Rows from block 4 of a small segmentation model, named by matrix and row number. Each number is 128 + 32 x the weight over its row's rms, rounded and kept within 0 to 255. All counts start at 0. Numbers have three digits each.
After each channel's rows are labels from the 100 images, of 14848, where the channel reaches its highest value: "top examples" is what is common among them; "place" is the part of the image that holds the peak. Only what is clearly more common there than usual is listed. The data: rendered made-up planets. In brackets: how many of the 100.
# conv: 3x3 conv (model.mid.1.conv.weight, 192x192x3x3, each kernel summed), inputs 96-191

conv.130:088167080121160000116131113138126156103154112148121125121172147106101113130126105137111098154170110178066124156144120038059134098129101089130151144130132146074156127000092165164110111109135108126080141123149153120156136102121088110155147096151126092122153096141140102111150141165157075088
top examples: moons: zero (60)
place: top centre (63)

conv.131:175079110133105109130125070186113144132032112145175127119166111123137068078191114123112127131137106050153126158175078146211169172148139132124167089161097067151084133128128108129112085104140148185156134143117101164141155125108144134104119119067127148118130119149120131097083076105124155093
top examples: moons: zero (58); cracked ice world (32)
place: bottom centre (100)

conv.72:118138117089255093074149088134078080202121154107088132134137114129109128120157101129083111116117140132114121060145107114139154127099092145165161176152102125119129136138225125184155094129129134108114181101115138193089152138113120099108126155180152171140076094107110156125125108118122136124
top examples: rings (72)
place: top centre (85)

conv.159:151210106116113080129118170085107130175210084125091105070136115114121111099117114112114136147139103134130132125212191160055096100076128077132108113123172239129139135120102150045118186064140116140144122151128175146136128095099051155136125119155107074131132117148163104152216183070120129159
top examples: moons: three (53)
place: top left (44); bottom right (27)

conv.13:136142192122143133138206099145105206105095109132128101117173123128166121097092125154138190147127118162210068180097114111107101165142115143146128109125140142123072103102160162122108098173115058130134122125057067081196101178178147112125157105069103061126067189144152133152114119103144149132
top examples: moons: zero (87); lava world (61)
place: top centre (98)

conv.168:099149197137184158098127155093067094155115087110156123132104094103120135050129079113099148193122127138094107146223148094124090126162066100150107151113118158104179128115199187121178191095089111069128089129154098135079127121137138147137161113077102158088126148136171101124103128143118059153
top examples: moons: three (71); cracked ice world (40)
place: middle right (100)

conv.189:171114141126145067146122128131141155125112145138129123119144117086120114129133116108167142121144109051101072124134173120095047112113133089134103184121086129140072074070102110108068118150076125092203122180127186130125153025126049088147098160132117088127128109133120150123124136130171147128
top examples: moons: zero (59)
place: bottom centre (59); centre (34)

conv.151:130140145124148119087120133127136193124121138059127107137130119082134147138116116138119089122135113124114138135120127144117125153122137137141131122068113129152106124143105144106143175131117101119116117143118107097255109126114104162125128111120130111149136097121135114155119134137139090117
top examples: rings (100)
place: centre (100)

conv.105:135122132155107123138127118023122051080120135129134000112132126117133155124129122132126118160115159127115144135100101121125123128136125136118148145141119111093156139146009124123129156136126129116131186141162115152104168122104146125125111127137117124115124159110142124147134082119124136139
top examples: moons: zero (89); cracked ice world (37)
place: bottom right (94)

conv.126:128064110148146125099138136160165108141107122117136079089135165113111187079137098129125151156109079110128103154114160094099100128101172103137045149128172255151115144121100127138176239130142117090137134134144156146113107127158120141110085153233116127174097147158158120128076120102139130127
top examples: rings (72)
place: top left (83)

conv.70:169115113120118128097047142120141121132125131097128125127139110110099151115133124118098148143112120000091089132147141145107093135043120124131115148135092094142128109165131127122140135147148111142108105167135121125129191137155083095101146146108127149102140109133113103139123159137097090041
top examples: moons: three (62)
place: top right (51); bottom right (28)

conv.93:135140117127100083202080133132124106143089106163130151116152137174132124132135144122118119149142106117124104145121110117147147184115132166122148174140147113125142110128141205098125159126059118098163249158144195087129209155063098135130160126101092140117113176143105077088126157121097146162
top examples: moons: zero (100); cracked ice world (45)
place: bottom right (98)

conv.146:123138150000211124074147129120000163128115122176131154130149141108148151125132137026117110146122149131150123182104120108101149115134122089039122169111143128114129103142197114142131076111134109130108119098182128147145139156113131139101161116125121117123132168143165114141115092114144132141
top examples: rings (89)
place: bottom left (99)

conv.61:156117114133160124132138131123101166122109102125142135127152136134153122136156117104200109109171138134158139123162154134121114127139159138126133102129073161148078132136131166138140109141070101118094184145141167106089035164093157118123083160130109092133151120114078188056134118143065029136
top examples: moons: zero (100); rings (90)
place: centre (86)

conv.134:146149104124105109135161126214087148147123104149125055135101155097179081047128182134143182146176156118129156144178164095214127145146112155202160174138129148121131122135156130117136100164089179081117099172149117131156133117155127112138200129139124132182097159143113130114146177152158147150
top examples: moons: zero (83); lava world (40)
place: centre (99)

conv.143:120122142101124130112150091120111197129102113130086110084092140110062110123100086124085097144149105129084078086138123067069127144089125144110097155144130116103096127088135143048084102118135110116095122100192121129119129142096126113103087097149152087108172147117125138115134132150134098136
top examples: moons: zero (80)
place: top left (38); bottom centre (33)

conv.155:135125115084082074125108144176131054134099077177094171109118127123101094155117126132074134146138130116131125178208114100095169125141169125095087193144134123093113145126105070123164221097151151104133101120153077129066194134077162121110066122097135160105126149167110123083145144129155200132
top examples: moons: zero (97); cloud-covered world (33)
place: centre (97)

conv.36:099106099109247143112098130147112057128077132146112216151125147069106136125124135129137109106116162116131144083141143097136107141112135109116150122154159112121131163127123129118104089098159091066133234132069066148126148097128099174149147110136145104091128114116154117175135092103123142179
top examples: rings (87)
place: middle right (59)

conv.179:131093117122105113109132000203118120157050125111094131081110112072136045111113050138115111139134150102094140152150135228214119139140135104154117163127121115069105114122147121185149151150148102051106141117125105141141153124153096154105159112105087111112066139153137122115079181102114150142
top examples: moons: zero (54)
place: top right (66); centre (30)

conv.140:146101122158110096119117105102155139219121097112148114143168105057024128117000150123133120159066105130081105166192160125132088130110130102114161148132118152138107112152100144174109153105146126174116166142134102148145117149148049147112120105132094134054129127124165074141078134147133142122
top examples: rings (90)
place: middle left (83)

conv.115:129104110149117107134143179225117157113110137119131145172167081122124239104112154131119148106118187136114141136127133052122119089117129082116137111117183110023126114090119139168125100147117158086145141145128137111130131148127092110137096179058123103097178133143118128120097103057118150162
top examples: moons: zero (57)
place: bottom left (44); top left (31)

conv.136:148061133134161082108111115133120076162131166138115147115126186143131092068145078128145107115145086133109109185110107127084150140120037164125197126129138018109146150116164135116126092169105106141135133138137149110154119176076131142088191178228121138126134119130132100144143092099132119136
top examples: moons: three (56)
place: top right (60)

conv.29:133123118103051138136142128109143247144121137073133114137120116110134145114120168114150154124161119113111127117122130147138131154128143124103103130114183181119105091130128147109139255103155128118109123158116155085240148157131125173115158127131142096118050136130141137136139159121096119147
top examples: rings (97)
place: middle left (45)

conv.24:134140183145131029123065139189148128149080105151128111091185128089104118139146119135057114145108083073092160122127117111100083104114101100118083124137159140077086042083131156116090128121166088141095157136106146120108115137136087162138147111120126123109174152113127134117130099104159071104
top examples: moons: zero (51)
place: bottom right (62); top right (31)

conv.129:118143123143127063160132168182117142173156096134131108109124150018095133131097139132082118126121128142069121141149124100146089145133111052119104159136198149103114114024104166129120098127141151091080143116135130149119156126121037164142142030158130095099115132145141085132202162092152150129
top examples: moons: zero (70)
place: centre (91)

conv.45:056148156099080145103150155123137217113174114135159094148187071099126176115119125150112110161141108102123107157120118086156133183133146106134129101083117076126154143177079109139073112140137114057109108153137093129105107131165126129092127096142141065167049116089103111111129126123094165130
top examples: moons: zero (54)
place: top centre (54); top right (38)

conv.112:160132131138147111101108098153128139065114159109091116123117154179134135107111130127158115129115129020174074126170135123125144185100114163075092065099153134119114149145164140141089118093160157138169075146148168101132194168155180137065060144120114153102139127077099141118128157128140130115
top examples: moons: three (86)
place: bottom left (98)

conv.30:137168161117222121175110115127112162103139125171142139084117095155114148130133143120151167138192129171129117123111153099103127172105103144100139127209100131144179086101151073067126105102086101113182166153154121199146143079172118176128218183118118115151075094156121175053156142118228135090
top examples: moons: three (72); rings (65)
place: bottom left (72)

conv.91:116145169178098176157131115208160115105148160153170010128146088167130143147111104114166132143154135128138132161134107147128170152141187147154112138141099137176102133125189134131144149084119140198142117101132148123070149122125178163125106154108126199129129092148135136110112113122154150159
top examples: moons: three (55); lava world (33)
place: bottom right (56)

conv.2:115163131106178103110119085179200113130123110091155129111121117106113174173134174140135142138167095066087123067143113123129088161144221110160047134138104206132153170120110130147187135112104137132143162127121135106076148110103103146080125142094109170158110099151135129080110095078136103129
top examples: moons: zero (54); cracked ice world (41)
place: middle left (68); centre (27)

conv.148:111112106052154158124096147208107080143173142133137123085160067110133142071077151124137205138111103074148155123077130101104139113127108146109202168144106121123135114138207125114087136095107157147144129134076137176087131166135140096191092125145093138107070098127116135135072089130095144092
top examples: moons: three (75); lava world (64)
place: centre (100)

conv.153:107151178117101000147120123126114178108053109118141131111235170098130099162103194151094084147078081076087132160120117111129072070119099109099128069135106171068144099094079121192071122106141143144111096091130107118134147042133124081129143097162157104121146120182132112160117116091146124115
top examples: moons: three (76); ocean world (33)
place: centre (100)

conv.62:134135172103169135134144151123116146114140133113126083143133112143103153128121142151095148178080143111142096090140190111138126125117105114136131083134123143133082108131118072135099116128159129134128155128155129131087166169130133045185146132094117115089092161127191152035128106130131087143
top examples: moons: zero (98)
place: middle right (95)

conv.12:097131213119231142103100122120119151111100103116138127134127120078123145123128128147112090133132129155113117167113059109117095100117128122176068107151105134131109124168095042162123136128045159132133115124144134150115090102131069115048155108106144148158136148155184132047138118128222151165
top examples: moons: zero (85); cracked ice world (37)
place: top right (100)

conv.34:065144144111136133113169138136142154099137107123122119119130140136134132114129136135091153138162133123166046151124104122143165155146187172115116109066056099120116124123118140138053101122082160137175133105111125126125094213097142196202093125122142093115094136076145122122144122120064124076
top examples: moons: zero (100); cracked ice world (45)
place: middle right (100)

conv.76:114154112125115123126135106140162117247092094124090091120145173063141129134123136125098114142102115109063116174164153111123100098120093081120118153162136166133139110139091157117150127137138070127096194120136118138107112153151071137105173130123128105052155160135163099156090168131109164143
top examples: moons: three (65)
place: bottom right (84)

conv.139:100046107130148125126130101123138110178094089139113118054000124057111163085122142128082122130117108144092133127170134230178114127116123134125123141135141106199110129130112141015140108118141135068095156092137117152109149149114115148125132075071105127113149137143139127142091143152123103148
top examples: moons: three (52)
place: top left (97)

conv.141:071147173169123099101164095118199135114104148103116125126127118087080101069207150157149081222127151109130153199180170150116146163135094069151165134125163098136081107116090111180115096099125143126139098051179083136151152190130131091121179103129201088153190185091189130177080105105154113126
top examples: moons: zero (58)
place: top centre (100)